config.toml
train_examples = 97500
crop_scale_min = 1
tokenizer = "word"
encoder_conv_stem = true
decoder_mlp_ratio = 2.67
decoder_qk_norm = false
decoder_tie_embeddings = false
optimizer = "soap"
lr = 0.0018
shampoo_beta = 0.95
Rows from block 8 of the image encoder, named by matrix and row number. Rows with one number belong to one neuron. Each number is 128 + 32 x the weight over its row's rms, rounded and kept within 0 to 255. All counts start at 0. After the name is the row's rms in percent of the matrix's.
# fc1: MLP up (encoder.blocks.8.mlp.fc1.weight, 768x192), inputs 0-63
# fc2: MLP down (encoder.blocks.8.mlp.fc2.weight, 192x768, transposed), outputs 0-63
fc1.497 103 [ 76 119 160 142 118 101 109 152  89 135 156 134 164 141 121 119 131 108 122  88  82 149 138  73 113 130 114 158 153 116 141 149 117 139 143 130 184 151 159 150 107 152 116 126 165 104 151 127 140 119  56 153 161  99 164 124 117 126 178  98 131 166 147 162]
fc2.497 114 [140 119 132 138 177 156 100 149  69  90  84 106 125 152  77 151 137 123 139 130 132  86 149 189 114 171 149  98 181 222 149 113  95  73 122 153  98  81 122 132 118 123 180 159 131  58 112  86 138 173 149 178 136 105 155 168 145 119 136 145 145 107  51 158]
fc1.498 061 [100 120 142 112 125 180 124  97 116 110 104 171 115 107 160 142 163 123 171 173 139 234 175 168 141 145 117 136  87 116 101 129 140 148 124 165  61 188 144 149 117 125 154 111 117 108 144 151  87 161 129 155 173 149 104 128 104  88 132 140 179 100 190 154]
fc2.498 065 [127 138 163 117 182  84 116  85 136 147 127 127 141 125 141 133 129 143 102  98 140 122  72 134 122  35 181 103 156 118 100  82  93 133 118 109 148 144 136 165 103 134 137  64 129  85 116 131 182 189 142 118 127 201 142  94  66 150 146 144 126 127  62 163]
fc1.499 072 [155 103 170  92 140  89 121 116 149 122 154 147 109 110 137 120 161 160 159 105 109 121 168  60  99 140 126 157 165 124 133 155 149 113 181 132 198  77 143  84 122  73  64 162 124 112 139 142  80 146 166 183 159 137 102 115 148 147 106 114  96 156 127 108]
fc2.499 067 [134  80 100  93 136  90 152 172  78 152 111 100 131 145 157 135 137 129 107 150 180 148 135 108 137  89 194 111 139 125 135 112  96 199  89 107 115 133 128  84 153 130 117 136 114 118 151  80 106 134 148 119 135 136 166 110 164 137  88  76  86 165 157 172]
fc1.500 116 [129 130 102 177 156 195 105 135  83 125 145 123 122 155  93  72 134 124 147  80 135 159 153  71 124 148  55  74 122 131 128 120 106 131 149  95 144 141 103 152 120 135  82 172 195  74 135 182 156 111 117  29 108 132 130 120 118 192 121 108 140 130 126 137]
fc2.500 112 [138 103  81  98 122 102 135 139 188 182 133 181 200 164 175 123 156 155 127 187 108 136  64 119 141 131 134 138 114 131  60 165 129 146 156 157 174 148 120 149 161 111 148 118 159  83 108 182 126  67  67 112  84  89  98 139 143 108 139 117  74 108 155 133]
fc1.501 119 [117 203 152  80 139 171  78 114 105  66  95 199 101 162 199  96 170 139 123 122  94 136 132 114 145 112 136 115 103 116 138 133 201 176 147 140 123 116 156 193 121 148 195 105 189 107 136  52 101 126 119 112  71 102 127 152 130 187 150 101 115 194 157  95]
fc2.501 116 [165 101 155 147 127 144 123 131 123  37  85 123 144  86 175 128 125 123 139 130 131 114 126 122  85 132 133 108 112 131 100 159  97 126 140 141 122 110 130 105 135 119 109 102 119 143  91  40 136 100  90 104 114  87  77 153 110 112  60  65  75 127 166 169]
fc1.502 039 [146  97  91 169 122 165 159  83  90  86 141 134 108 109 134 112 125  96 116 151 109 168 111 134 101 142 134 149 132 166 111 134 136 112 135 128 126  94 117 168 102 106 133 134  91  73 170 159 177 168 113 177 113 146 165 123 151 120  66 140 115 130  57  98]
fc2.502 037 [134 102 105  97 116 119 152 132 191 109 113  31 157  76 134 137 134 108 116 169 144 148 126 107 153 132 117 138  91 129 145  84 166 186 139 165 115 194 135 106 136 167 148 105  78 102 145 106 155 139 151 179  92 109 143  96  91 156 125 179 145 141 172 181]
fc1.503 106 [142  67  95 141 128 108 144 215 224 160 126 158  92  95 133 188 130 151 168 158 126 153  76 155 113 179 170 111 123 154 123  68 109 129 149 107 150  62 158  61 131  69 124  86 109 175 154 125 148 166 131 130 140 161  82 151 172 193 155  96 111 145 131 159]
fc2.503 106 [148 112  95  87 103 134 105 188 107 113  52 148 127  82 115 129 129 135 134 102 128 150 110  74 122 109  90 117 112 118 127 153  93 201 184 140 108 145 114 171 159 163 159 168 148 130  99 125 101 105 158  97 104 106 182 121 158 114 150 118 125  76 107 124]
fc1.504 102 [115 164 138 158 155 125 158 168 133  39 158 156 102 127 157 109 179 118 128 129 145 145 173 141 127 158 122  85  95 118  91 120 204 144  86 163 141 134 101 155  97 106  65 148  96 174 159  86  86 148  86  99  45  98  96 114 120 111 178 117 142 166 145 124]
fc2.504 092 [144 196 120 122 196  63 109 154 152 140  44 126  99 121 105 174 138 147 155 153 102 146  64 108 160 142 154 122 211  74 140 130 116 105 136 123 191 136 169 148 100 154 148 120 123 107 140  89 146 133 130 129 147 141 138 141  86 152 191  96 115 129 134 141]
fc1.505 092 [163 121  99 112  96 118 132 155 184 154 151 218 100 132 137 152 123 110 110 104 169 165 133 203  57 149 128 147 151 143 154 119 130 137 104 165 111 129 147 166 130 131 169 112  82 136 122 189  90 169  89 188  73 154  96 108 108 163 143 117 221 166  75 139]
fc2.505 096 [128  86 116 107 148 120 178 122 160 102  77  99  85 124  98 153 123 109 139 108 107 132 111 126 151 138  64 107 111  81 145 178  97 201  90 108  98 153 141 114 140 162  93 157  92 134 124 112 131 201 173 133  80 139 184 116 131 138 111 170  91 113 108 148]
fc1.506 117 [162 137 165 134  63 113 151 202 104 107 190 127 140  95 112 105 105 153 104 158 155 191 108  87 105 115 146 142 163 118 115 173 178 158 155 121 110 138  95  96 104 116 144 140 144 108 141  99  68 122 131  70 145 168  92  67  80 139 175 123 156 113 148 180]
fc2.506 123 [135 144 138 137 163 146 130 151 134 160 113  83 112  98 117  75 115 142 160  99  99 156 123 102  95  91 100 116 164  80 139 180 137 138 131  78 121 125 136 120 140 173 108 105 145  86 145  88 103 140 163  94 129 119 126 165 140 139 187 177 132 101  79  82]
fc1.507 102 [159 120 125  89 162 104 164 126 125 157 123 111 119 162 108 120  92 142 139 175 152 150 124  90  90 168 139 127  80 135 148  79 163 108 126 105 152  77 130 168 101 137  92 143 176 159  98 168 130 109 146 150 132 162 109 167 186 118 133 169 129 195 121 204]
fc2.507 107 [160 100  63 162 171 174 107 167 170 145  93 104 159 154 109 151 138  56 121 117 203 117 125 150 180 125 138 109 117 113 111 174  86 117 161 128 107 139 186  86 164 108 128 134  81 152 186  83 168 163 123 157 125 105 140  91 106 111 156 148 116 143 175 113]
fc1.508 086 [102 161 163 155 153 171  95 146 174 138 174  95 118 182  88 162 143 131 132 100 114 138 178 169 137 147 137 158 109 141  96 149  89  27 137 107 127 155 149 118  98 148 108 143  98  87 206  97 143 119 129 116 114  98  85  87 131 149  93 116  99 139 123 118]
fc2.508 083 [125  93 177  99 128 124 129 131 111 125 139 115 167 151 147  93 115 153 117  87 175 160 110 148  88  97 121 102 172 107 155 145 119 181 119 129 118 126 150 107 179 138 185 178  79  67 154 119 124 151 164 139 124 174 174 108 119 156 123 132 141 140 104 161]
fc1.509 130 [141 141 112 155 140  76 197 118 134 121 118  80 179 111 138 110 141 119 120 166 127 201  84 168 150 118 102 108 124 143 123 152 146 120 150 156 159 158 150 148 166 193  91  32 175 130 121  37 106 126 129 139 136 177  74  69 159 155  81 113 116 135 108 157]
fc2.509 115 [107 116 101 102 125 105  97 115 116 123  93 143 186 100 176 124 149 102 109 161  94 104  97 149  52 147  96 100  94  97 121 141 134 163 116 152 135 129 126 132 151 133 125 116 185  80 149 125 139 126 110 108 155  99 218 176  60 145 120 129 120 100 133 149]
fc1.510 069 [115 172 159 171  70 166 137  94 137 100 180 151 120 134 147 138 194 182 123 109 117 174 138 142 141 152 164 132 150 104 111  88  75  96 175 155 198  93 140 118  98 116 182 160 135  96 120 130 188 124 108 118 107 209 124 146 119 146 166 137 126 111 123 181]
fc2.510 065 [167  79  71 137 151 128 114 199 137 148 113  90 129 234 108  95 130 114 136 140 105 103  90 157 104  80 119 121 108 192 100 101 158 183  91 101 138  93  73 102 171 131  93 120 135 148  69  97 102 187 172 122 127  60  88  76 174 177  89 112 104 147 123 154]
fc1.511 116 [149  86  99 167 146 190 158 113 145 147 191 133 133 102 156 206 131  88 144  82 101 136 111 144 135 105 138 146 140 123 128 157 102 102  95 104 138 133 144  94 173 167 132 154  99  63 151 169 122 151 155 193 130 111  84  93 147 179 149 116 126 107 115 142]
fc2.511 115 [120 180  97 161 184  98 112 137 119 139  65 130 122 146 143 120 116 176 136  90 130 100  95 113 135  68 125 113  73 135 151  81 115 148 182 108 166 169 174 167 131  96  52  97 159 161  98  59 200 161 124 192 126 144 130 106 123 128 102 144  89 122  75 115]
fc1.512 095 [122 157 142 113 220 177 143 138  97 137 146 135  85 162 185 128 146 125 113 165  51  83 129 116  98 191 123 108 131  82  56 163 147 197  99 104 148  71  76 127 199 113 143 122 114 129 179 154 144 115  95 120 149 129  93 118 146 122 130 105 150 100 105 106]
fc2.512 088 [106 115 146 111 152 111 116 141 141 154 118 118 178 147 138  92 169 152 127 125 147  59 131 102  80 119  97 170 168 148 123 101 142 155 113  96 168 113  93 146 114 107 142  92 132  85 147 169 141  68  78 134 126 130 149 137 118 176 175 149 124 138  99  88]
fc1.513 029 [120 150 146 169 161 158 108  58 162 160 115 163  97 122 167 149 136 182 130 145 142 199 135 150 104  73 130  68 130 116 139 128 137  96 111 131 164 102  88 164 119 188 119 143 102 131 101 144  67 149 122 102 114 141 129 190 181 106 140 190 152 167 107 176]
fc2.513 028 [ 66 110 104  93  74 136 122 164  70  95 144 106 160 145 161  52  95 166  95 176 139 140 131 141  97 153 114 135 112  97 113  93 151 137 178 108 141 148 147 144 166 130 149 118  88 115 104 115  89 100 144 106 161 145 136  71 122 132 143 100 148 154 120 134]
fc1.514 092 [ 90 130 154  95 103 163 132 135 131 108 104  91 127 124  70 104  88 139 133 145 107 139 107 121 114 187 145 165 134 133 112 182 191 104  70 131 123 135 175 141 117 109 123 126 158 188 158 166 106 157 129 136 128 101 144 109 193  71 183  58 166 120 181 116]
fc2.514 092 [138 119  77 106 182 175 111 106 182 128  53 130 112 112 217 108 192 132 113 130 124 167  92 114 119  84  88  90 140  94  86 132 106 130 118 133 146 169 147  96  87 118 129 151 123 104 162 126 182 141 157 159 159 113  67 147 166 111 131 138 195  98 115 134]
fc1.515 108 [119 163 150 146 126 144 183 150  52 115 106 154 125 163 119  54  95 171 175 122  90 126 200 109 114  92 107 145 118 133 145 132 171 177 115  80 137 180 135 164 117  82  79 158 148 110 143 133 149 123 127 154  83 134 122 145 148 101 126  90 166 128 100 107]
fc2.515 104 [142 110  47 136 108  92 125 120 120 166 112  77 161 134  66 119 134 162 160 137 110 114 141 155  92 192  84 191 214 149 145 116 155 122 114 143 155 150 144 113 182 128 104 171 129 110 158 114 183 136 117 152 143 151  99 173 101 111 136 146  52 150  91  99]
fc1.516 093 [131  93 151 175 169 123 193  95 135 118 107 130 103 161 180 189 133 112  59 143 102 154 154 144 132 140 118  95 165 109  85  80  95 149  93 133 101  55 166 116  87 104 110  99 114  74 108 161 154 167  42 146 106 155 177 102 132 180 123 155 150 123  99 130]
fc2.516 100 [ 99 100 140 165 161 184  93 137 180 218  85 147 138 174 139 149 103  85 115 149  77 133 134 143 162 134 133 129 147 136 144 128 119 125 148 106 140  63 185 163 120 140 158 153 134  94 128 161 142 150 144 135 120 144 180 198 101 169 152 178 119 155  71 145]
fc1.517 089 [182 155 153 145 164 176 106 144 116 136 151 123 121 144  84 153 142 156 169 189 151 154 147 123 132 151 110 115  68 132  96 171  98 145 105 153 190  61 108 145 164 145 144  79 105  87 159 128 128 125 113 165 152 168 129 105 191  94  99 174 156 138 131 107]
fc2.517 096 [157 161 116 117 131 153 189 149 130 172  96 178 186 103  69 137 130  93  95 146 130 160 104  74 105  25 148 115 116 113 149 148  96 108 126 131 170 178 142 168 171 118  89 175 153 189 150 133 112 135 168 144  80 127 122 192 141 129  72 101 109 128 131 128]
fc1.518 117 [123 127 153 130 175 167  98 165 155 134  90 131 182  85 127  96 132 102 157  99 135  42  80  95 123 148 157 129 128  79 112 102 106 183  73 176 150  79  92 161 141 136 140  99  13 117  71 162  58 116  72 125  82 168 126 140 102 202 127 163 117 109  90 133]
fc2.518 124 [117 114 138 102 154 112 149  97 174 103 100 151 148 110 138 110 153 138  64  54  70  64 114 123  96 148  88 188 148 188 121 144  84 170 114 103 114 131  88 148 167 136 114  87 140  73 114 175 136 155 115 133 125 178 137 133 132 140 127 140 111 111 117 125]
fc1.519 113 [223 146 115  96 159 151 103 138  77 121 154 109 165 100 105 114 141 167 121 145 160 141  92 145  86 130 130  96 122 109 109  98 171 120 117 126 143 121 118 176 136 136 170 170 121  65  80 165 158 142 151 100 120 114  90 124 136 138 108 157 153 141 156  80]
fc2.519 113 [ 89  64 148 107 162 186 136 109 133 156 103 124 144 152 123 125 162  98 183 159 118  92 167  83  65 104 143 123  95 180  83 129 138 148  97 115 117 145 136 155 118 127 100 118  96  94 141 112 142  68 146 111 129 110 123 119 123  91 148  98 164 132  95 157]
fc1.520 102 [ 51 175 139 116 144 111 110  80 170  51 148 186 178 186 137 147 117 141 174 181 171 124 102  71  99 152 122 132  75 128 143 147 107 136 148 131 114  99 217 131 108  94 111 146 108  76 124 165  93  97 130 104 188 144 110  97 136 122  87 117 135 102 115 125]
fc2.520 101 [168 138 209  87 141 170 142 107 109 113 115  87 136 159 115 111 167  69 128 136 162 101 142 129  58 151 131 130 180 195 163 127 130 131 168 170 108 132  88  95 158 109 164 112 181 141 143 132 119 219 179 151 162 154 167 179 185  96 114  81 118 134  57 101]
fc1.521 108 [ 46 168  82 120 132  76 118 155 108 120 103 102 124 100 122 152 195 122 121 142 130 154 176  75 109 169 153 135 103 165 177  91 138 118 122 146  74 120  98  88  93 109  77 115 123 144 137 150 119 142 129 160 109  88  50 116 123 129 138 151 152 133  83 134]
fc2.521 105 [175 144 171 116 116 100 155 101 117 192  51  50 139 102  92 144 120 149  36 160 130 102  76 140 121 133  91  95 139 131 122 105 132 187 123 124 128 135  63 109 121 145 192 121 153 101 151 108 121 175 178 155 157 120 135 132 155 127 107 126  78 126 136 120]
fc1.522 098 [194  98 169 111 114 170 122 124 104  93 147 159 119 105 128 118 119 155 146 122 125 189 168  98 161 118 133 107 125  84  90 129 132 137 160  91 124 205 137 201 138  96 126 133 149 124  91  74 105 132 117  68 149  96 114 122 136  97 162 130 173 108 142 140]
fc2.522 101 [169 151 134  79  83 161 131 125 127 145 105  98 135 151 175 132 107 147 138 111 141  44  85 144 192 101 132  96 113 131 161 142  84  63  48 132  53 103 176 158 169 104 112 212  88 124 204  80 102 136 127 163 111 173 120 171 147  97 137 147 143 115 166  77]
fc1.523 106 [174 163  67 157 140 160 186 118 108 169 176 172 150 155 137 168  80 140 162  76  63  72 146 115 107 140 172 189 164 132 128 125  75  94 127 129 139 167 173 157 118 140 151 101 150 116 136 166 124 104 164 161 133 148 110  95 145 169 133 141 156  92 201 133]
fc2.523 117 [ 86 151 127 144 114 176 168 138  78 109 102 195 100 129 128 168 161  79 132 141 155 108 140  79 101  85 135 129 120 151 108 131  98 105 127 146  96 166 179  71 158 107  51 106 185 118  82 132 154 121 149 167 114 149  88 135 135 107 143 118  44 191 163 101]
fc1.524 119 [111 128 139 118 100 155 106  82 110 174 119 144 131  99 135 158 119 125 122 139 140 166 116 146 176 106 129 145 195 117  94 134 114 155 107 101 192 105  99 130 142 139 147 106 152 128 144 111 165 198 146 102 108  83 162 140 191  89 158 123 128 172 103 153]
fc2.524 121 [126 101 115 167 135  69 118 134 168  76 132 153 123  62  94 121  58 152  72 140 152 118 108 141 188 158 119 124 117  52 114  91  71 189 100  81 108 170 114 127 105  69 103 139 131 143 123  92 124  66  86 125 102  65 164 122 160 126 119  78 140 186 127 122]
fc1.525 097 [192 137 163 176 119 131  87 157  94 150 136 144 187 128 120 120 155 156 169  96  47 161 191 110 122 151 145 150 154 148 106 145 163 115 139  99  87  96 192 116 134 137 191 115  99 164 156  83 123  92 163 204  99 138 128 122 166  51  76  91 140 166  82 134]
fc2.525 102 [126 126  83  57 144  96 151 131 123  84 103  88 119 117 155 143 114  72 112 154 176 121 116 127 119 104 111 175 118 199 133 139 200 151 105 102  85 139 133 109 115 122  76 149 141  86  64 114 102 109 152 115  61 109 137 127 104 106  70 137 102 114 108 130]
fc1.526 092 [159 180  52  87 136 116 152 100 119 118 163 178 144  76 193 148 127 137 134 168 179 103 132 170 123 140 167  92 129  53 159 115 132 154 148 162  91 138 124 154 135  72 174 110 176 121  97  50  98 124 117 155  62 144  75 111 156 100  87  99 134 106 110 129]
fc2.526 090 [116 138 106 113 138 132 111 120 142 161  91 108 127  78 112 145 127 116  86 107 111 142  98  98  91 143 170 133 158 183  99 134 106  70 148  96  99 141 172  78  98  86 155 164  72 137 104 127 225 112 107 173 173 133 153 121 167 201 166 176  99  96 159 144]
fc1.527 124 [109 117 177 113  79 117  77 107 140 129 145 112  99 107 166 156 147 117 121 178 154 172 127 104 130 117  79 113 165 103 131 121 148 134  95 103 160 103 146 120 119 135 149 138 150  31 155 134 143 154 204 138  79  59 172 100 137 138 165 168 157 178 174 134]
fc2.527 118 [115 134 135 121 110 107  86 108 118 110 123 112 126  68 128 107 116  92 115 137 120 142  75  75 151 152 113 158 117  77 101  89  95 149 152  93 117 186  94 155 133 103  92 118 156 169  93 129 146 117 145 105 112  85 207  81 199 129 118  60 160 147 155 169]
fc1.528 109 [123 133 121 102 104 163  89 114 170 126 114 128 152 139 138 109 171 127 155 132 192 138 123 102 137  71 118 207 101 106 167 148 130 147 122 146 109  80 145 141 172 141 140 114  67 163 131  82 127 140 107  46 113 137 138 144 137  81  81  78 178 144 150 135]
fc2.528 109 [152 122 146  35 173 154 119  67 171 208 141  81 155 134 147 103 110 110 121 100 148 164  78 111 149 113 138 112 171 122 133 124 171 154 102 138  92 134 201 131 180 171 128 117 108 133 118 110 120 114 135 116 101 198 189 148 170 123 112 130 128 130 128 103]
fc1.529 056 [ 73 159 161  80  99 157 136 128 193 121 166 153  96 132 135 144 121 149 161 117 124 111 130 130 108 114 175 175 182 100 110 208 139 144 123 175 175 115 110 128 110 143 102 112  99 126 134 132  88 149  98 155 122 122 148  90 169  79 116  97 131 219 152 117]
fc2.529 055 [143 117 138 123 102 102 105 170 161 151 132 160 207 132  73 126 167 155 128  70 120  85 131 118 125 136 101 106 111  93 126 126  91 207  55 115 152 102 110 149 158 110  67 152 143  83 107  27 154 166  82  99 115 207 137 173 175 106 110 138  71 173  63 162]
fc1.530 062 [125 146 177 134 111 117  91 120 136 165 141 196 153 173 161  57 178 117 146 111 176 162  93 136  89 135 158 144 143 147  56 101 169 164 144 132 198 123 127 173 119 104 166 136 136 122 158 171 134 111  68 147 138 144 124 155 135 107 102 156  57 145 133 157]
fc2.530 062 [122 114 124 107 124  34 140 153 108 151 127  93 113 124 126 121  87 167  96 125 107 132 190 141 142 150  77  60 129 108 148 167 113 182 111 190 132 191 132 123 130 101 127 176  46  99 144  86 106 168  76 154 117 127 160  77  98 146  99 200 123 125 107 169]
fc1.531 106 [ 85 132 106 117  34 114 116 135  90 132 111  87 119  75 101 145 165  91  92 137 152 150 125  80 165 161 105 191  48 130 144 154 108 116 138 111 143 112 170 110 143  86 141  84  97 149 141 135 111 170 185 147 152 106 112 140  88 148  72 156 158 143 137 104]
fc2.531 124 [200 110 139 112 118 151 137  82  98 152 109  96  79 129 143 102 124 149 132 104 128  87 164 156  91 145 168 106 158 139 167  88 165 130  98 153 115  84 130 213  97  74 172 111 117  84 103 166 158 133 126 156 160 109 184 100 143 102 154 120 146 100  79 117]
fc1.532 101 [137 112  98  60 172 119 109 112 111 136 128 174 133 139 147 156  86 167  66 164  85 159 137  74 127 114  83  92 116 183  92 101 112 131  71  97 177 171 138 130  89 104 119 157 141  98 109 160 134  76 143 105 153 196  74 163 166  42 159 125 154 152 165 179]
fc2.532 100 [129 166 143 100 186 105 124 102  95 162 128 123 149 200  90 114 138 140 111 156 118  87 120 168 136 126 217 112 162  88 162 133 105 142 114 132 135 169 154 123 149 137  85 176 209 127 137 132 128 172 138 143 104 120 108 207 147 134 125  98 165 162 181 103]
fc1.533 072 [110 114 176 131 134 136 155 103 133 134 101 154 153  79 140 172  86 145 157 152 116 185 156 182 156 105 156 132  94 133  76 103 169  78  95 176 149 149 201 103 103  62 156 128  96  78 134 129 142 118 152 125 122 155 123 113 149 138 139 150 159 188 105 135]
fc2.533 070 [189 130 106 107 139  76 115 125 169 125 131  52 185  74 123  73 148 123 154 131 112 147 143 170 100  88 103 113  39 163 179 156 154 127  73  85 130  61 110  59 104  97 167  85 136 118 161 112 155 127 128 116  87  88 132 106 153 144 101 107 131 150  85 186]
fc1.534 076 [112 145 170 144 100 132 147 110 159  90 103 131 116 139 150 114 124 198 143  75 102 181 124 126 166  77 189 144 122 142 165 134 156 101 156 161 173 125 135 124 151  85 141 103 113 104 162 151 122 127 112 124 117 108  62 113 158 115 100 111 134 102 130 137]
fc2.534 079 [132 162 105 159 143 104 118  98 137 161  91 124 133 145 123 106 190 158 127 122 156 197  98 127  80 151 162 157 192 121 171  76 120 166  94 137 136  78  80 107 169  94 137  97  96  94  68 120 188 192 166 114 110 101  83 134 123 181  87 116  86 102 143 147]
fc1.535 035 [ 98 146  92 184 108 189 159  82 107 121 152 140  86  93 150 150  96 145 143 129  88 199 133 177 148 146 157 174 126  89 102  92 142 156 123 133 144 154 123 124 110  96 124 154 117  61  83 215  70 186  91 126  88 109 116 124 158  86 140 110 166 139  87 162]
fc2.535 036 [108 137  83  96  82 141 164 147 128 105  68 107 143 143 102 136 126 153 151 134 151  78 131  99  89 118 145 133 101 124 155 116 139 123 142 119 142 116 138 192 156 130 123 145 156 142 146  98 165 115 144 190 130 110 120 181 123 115 101 132 112 163  61 146]
fc1.536 097 [137 108 155 143 127 122 109 122 146 111 133 158 125 193 170 127 140 130 120 156  98 110 146  99 129 110 148 143 140  87  75  73 119 147 134 140 115 120 196 119 119 162  84  10 117 113 198  92 116 168 127 142 188 159 134  59 140 134 135 111 112 102 151 146]
fc2.536 118 [ 83 145 166  53 166 106 150 137 195  71 100 156 146  95 109  63 107 167  95 114 136 129 117 220 142 153 166 187 119 106  84 162  99 148 142 101  70 140 176  98 175  66 104 114 127  92 119 129  92 102 111 117  77 129 169 153 186 115  86 128  93 138  69 135]
fc1.537 113 [126 167 187 191 166 110 163  93 125 100  85 153 172 123 109 143  96 115  86 119 139 128 152 194 150 139  86 129 135  95 135 139 124 126 100 118 193 137 159 159  78 154 123 113 112  46 149 150 106 171 177 112 103 121 136 185 132 111 193 103 124 150 188 154]
fc2.537 117 [147 149  88 149 113 126 124 159  89 198 151 153 157 153 107 137 144 114  90 112 135  83  95 143 144 221 100 171 128 117 115 111  94  90 128 179 126 132 130  98 154 106 118 176 107 107 123 106 183 153 131 109  74 125 177 159 153 101  73 106 140 108 115 170]
fc1.538 101 [114 119 106 145 118 166 126 131 201 141  60  93 137 159 132 143 192 124  65 104  97 158 152  78  82 151  56 118 177 113  89 146  99 174 118  77 115 159 106 133 110 138 116  97 177 171 203 115 148 134  93 169  97 138 146 201 104 104 111 143 204 121 113 160]
fc2.538 106 [164 112 140 162 152 139  80 101 173  69 124  73  95 156  96 122 125 111 111 125 149 144 134 200 175 168 171 201 119 159 115 120 108 109 129  71 155 168 165 111 169  95 105 153  85 136  65  97 153 136 150 110 113 147 146  76  95 155 102 133  97 128  79 162]
fc1.539 116 [167 128 163 156 109 155 109 129  39 107 134 142 154 135 135 107 152 150 131 134 142 138 153 137 121  73 149 129 145 210 101 128 100 124 109 148 166 161 138  89 146  79 171 111  97 172  96 125 148 123 163 175 118 117 152 160  73 141  96 127  49  97  90 103]
fc2.539 118 [130  88 112  18 104  93 101 144 142 104 138 106 150 206 115  90 130  80 141 139 174 116  86 119  98 100 189 101 187 131 157 162 156 107  58  76 119 112 129 117 159 124 108 104  89 144 104 177 112  99 128  73 103 159 163 138  76  96 121 138 118 100  49 134]
fc1.540 111 [114 123 105 134 137 101  72 173 118  60  76 119 123 136 150 179  76 154 129 130 115 147 132 132 127  97 162 143  36 102 174 104 123 145 116  73  94 122 107 117 106 152 143 119  60  73 150 106 140 104 106 171 149 126 138 124 136 119 125 187  70 110 182 155]
fc2.540 113 [141 123 148 118  82 124 106 129 136 147 106  72 138  84 119  71 143 128 127 103 112 126  74 155 148 184 104 187 126 165 153 177 127 142 171 104 161  97 128 132 123  88 143 122 103  80 106  68  63 148 158 117  82  93 205 174 203 111 126  78 190 101 124 136]
fc1.541 108 [234 177 153 112 182 147 136 142 109 156 141 110  68  50 133 105 140 129 168 129 132 135 155 150 109 113 106 212 173 140 120 146 133  91 103 135 157 105 130 138 155 164  49 103 136 140 145 116 114 105 187 138 113 146 124 169 122 111 101  54 112 129 169 185]
fc2.541 107 [ 84  99 103  98 165  93 131 133 190 122  70 117 104 113 162  61 102 109 150 170 200 108 123 142 120 123 160 115 131 148  88 184 159 144 145  90 119 168 113 193 180 179 106 105 110 140 193 203 119 165 121  93 143 145 136 167  79 135 153 200  80 118 147 166]
fc1.542 127 [155  82 130  95 153  76 149 117  69  60 154 175 184  84 144 119 141  99 199  85 108 133 133 101 103 111 138 118 134  66 126  85 125  93 148 142 134  94 155 175 124  86 142 122 122 153 192 163 111 136 193 141  83 149  98 138  93 104 150 133 133  67 158 139]
fc2.542 116 [143 146  98 159 158 163 129 106  99 120 112  78  96 165 135 110  94 131  99 123 159 190 196 114 118 146 150  86  94 182 176 142 123 123 170 106  69 133 175 100 120 156 112 122 120 141 163  75 107 110 143 117 108 155 138 116 128 120  74  56  56 131 163 152]
fc1.543 105 [139  75 118 157 164 188 116 204 126 114 156 174  77 139 101 164 164 157 130 116 120 137 135 133 134  97 113 164 157 116 114 102 173 144 148 183 124 156 171 129 109 148 147 121 123 203 137  88 126 148 125 115 120 177 127 110 164 138 117 144 216 118  86 141]
fc2.543 108 [138 174 132  45 155 118 110 178 170  99  90 104 125 119 139 110 110 134 120 116 153  64 113 160 176  74  95  85 127 156 211 160  54 150  82 140 107 159 134  93 154 139 108 176 107  75 155 105 214 130 161 142 122 157 135 155 142 147 109 103 114 139  86 141]
fc1.544 103 [108 148  98 170 202 152 130 134 106 161  89 163 145 125 140 117  57 188 171 121 122 169  90 106 118 126  87 122  87 137  90 124 152 145 130 140 152 178 110 157  82 168 101 110 159 125 120 129 151 145  72  63 155 144 142  89 149 135 142 143 109 106 136 114]
fc2.544 104 [144 137 107  89 136 137  82 117 154 169  91 155 122 187 169  95 143  95 119 146 154 158 145  64 132 123 112 128 131 123 121 160  71 107 111 151  99 119 133 186 123 132 110 124  97 135 176 134 177  83 101 143 131  85 207 124 132  85 136 105 147  54 210 116]
fc1.545 118 [ 83 165 128 161 182 194 130 107 185 175  89 136 105 105  67 140 140 124 121 183  64 114 127 137 130 163 108 114 116 176  98 164 124 130 124  51 136 118  46 111 133  77 181 119 124 104 125 151 195 143 117 152 146 176 141 139 117 113  86 136 159 135  59 123]
fc2.545 115 [117 120 104 157 154  80 150 148 158  92 101 151 120 122 162 104  97 145 146 134 150 109  98 121  99  91  98 143 110 162 114 143 121 150  89 103  91 113  94 106  86 123 134 160 125 140 129 171 142  63 103 188  81 106 174  89  90 150 126 160 141 128  97 128]
fc1.546 116 [ 54  99  87 106 111 124 170 159 170  92 183 143 122 140 138 157 168 128  64 146 107 201 129 121  77 154  93 154 140 170 122 103 188 123 133 169 153 140 169  75  93 139  83 127 125 181 132 120 182 106 163 104 123 133 155 119 142  92 196 132 133 126 146  85]
fc2.546 107 [114 117 143  70 189 113  71 151 107  70 118  93 149 136 160 113  92 181 146  87 144  91 137  45 155 137 104 116 178 147 153 114 187 187 137 125 163 194 108  97  79 171 102 182  84 109 124 119 113 196 108 148 130  92 156 118 113  92  98 143 119 143  71 106]
fc1.547 109 [150 101 102 117  75 122 160  70  85 154 143 211 115 162  69 159 163 131 166 118 183 141 125  95 116  91  89 150 116  90 115 109 135  82 143 137 140 153 123 163 149 106 183  44  92 133 103 115 138 153  95 107 148 132 168 102 101 150 111 111 108  96  73  56]
fc2.547 112 [135 153 118 109 168 127 110 131 169 100  83 134 121 214 122 131 155 114 106 153 157 122  96 184 221  84 140 124 115 172 123  80 141 114  65 146 130 155 174 118 124  94 159 114 155 109 187 219 190 145 165 115  92 141 145  82 150  96  90 119  97 153 102 107]
fc1.548 100 [141 120 159 124 157 132 122 157 171 109 143  72  73 168 167  99  98 158 118 155 125 156 156 210 157  48 144 118 147 144 189 113 132 102 156 131 103 137 166 173 166 198 138  84  76 113 128 108 108 155 150 225 154  98 118 137 146 132  72  46  92 198 111 111]
fc2.548 110 [113 142 128 122 162  89 143 114 154 159 128 119 114 101 137  30  41  92 107 184 150 161 157 151 144 151 104 152 144 212 123 120  87  67 196 114  98 119 157 108 128  60 110 115 117 114 142 115 113 114 117 129 145 122 112 126 146 160 122 143 109 155 104 146]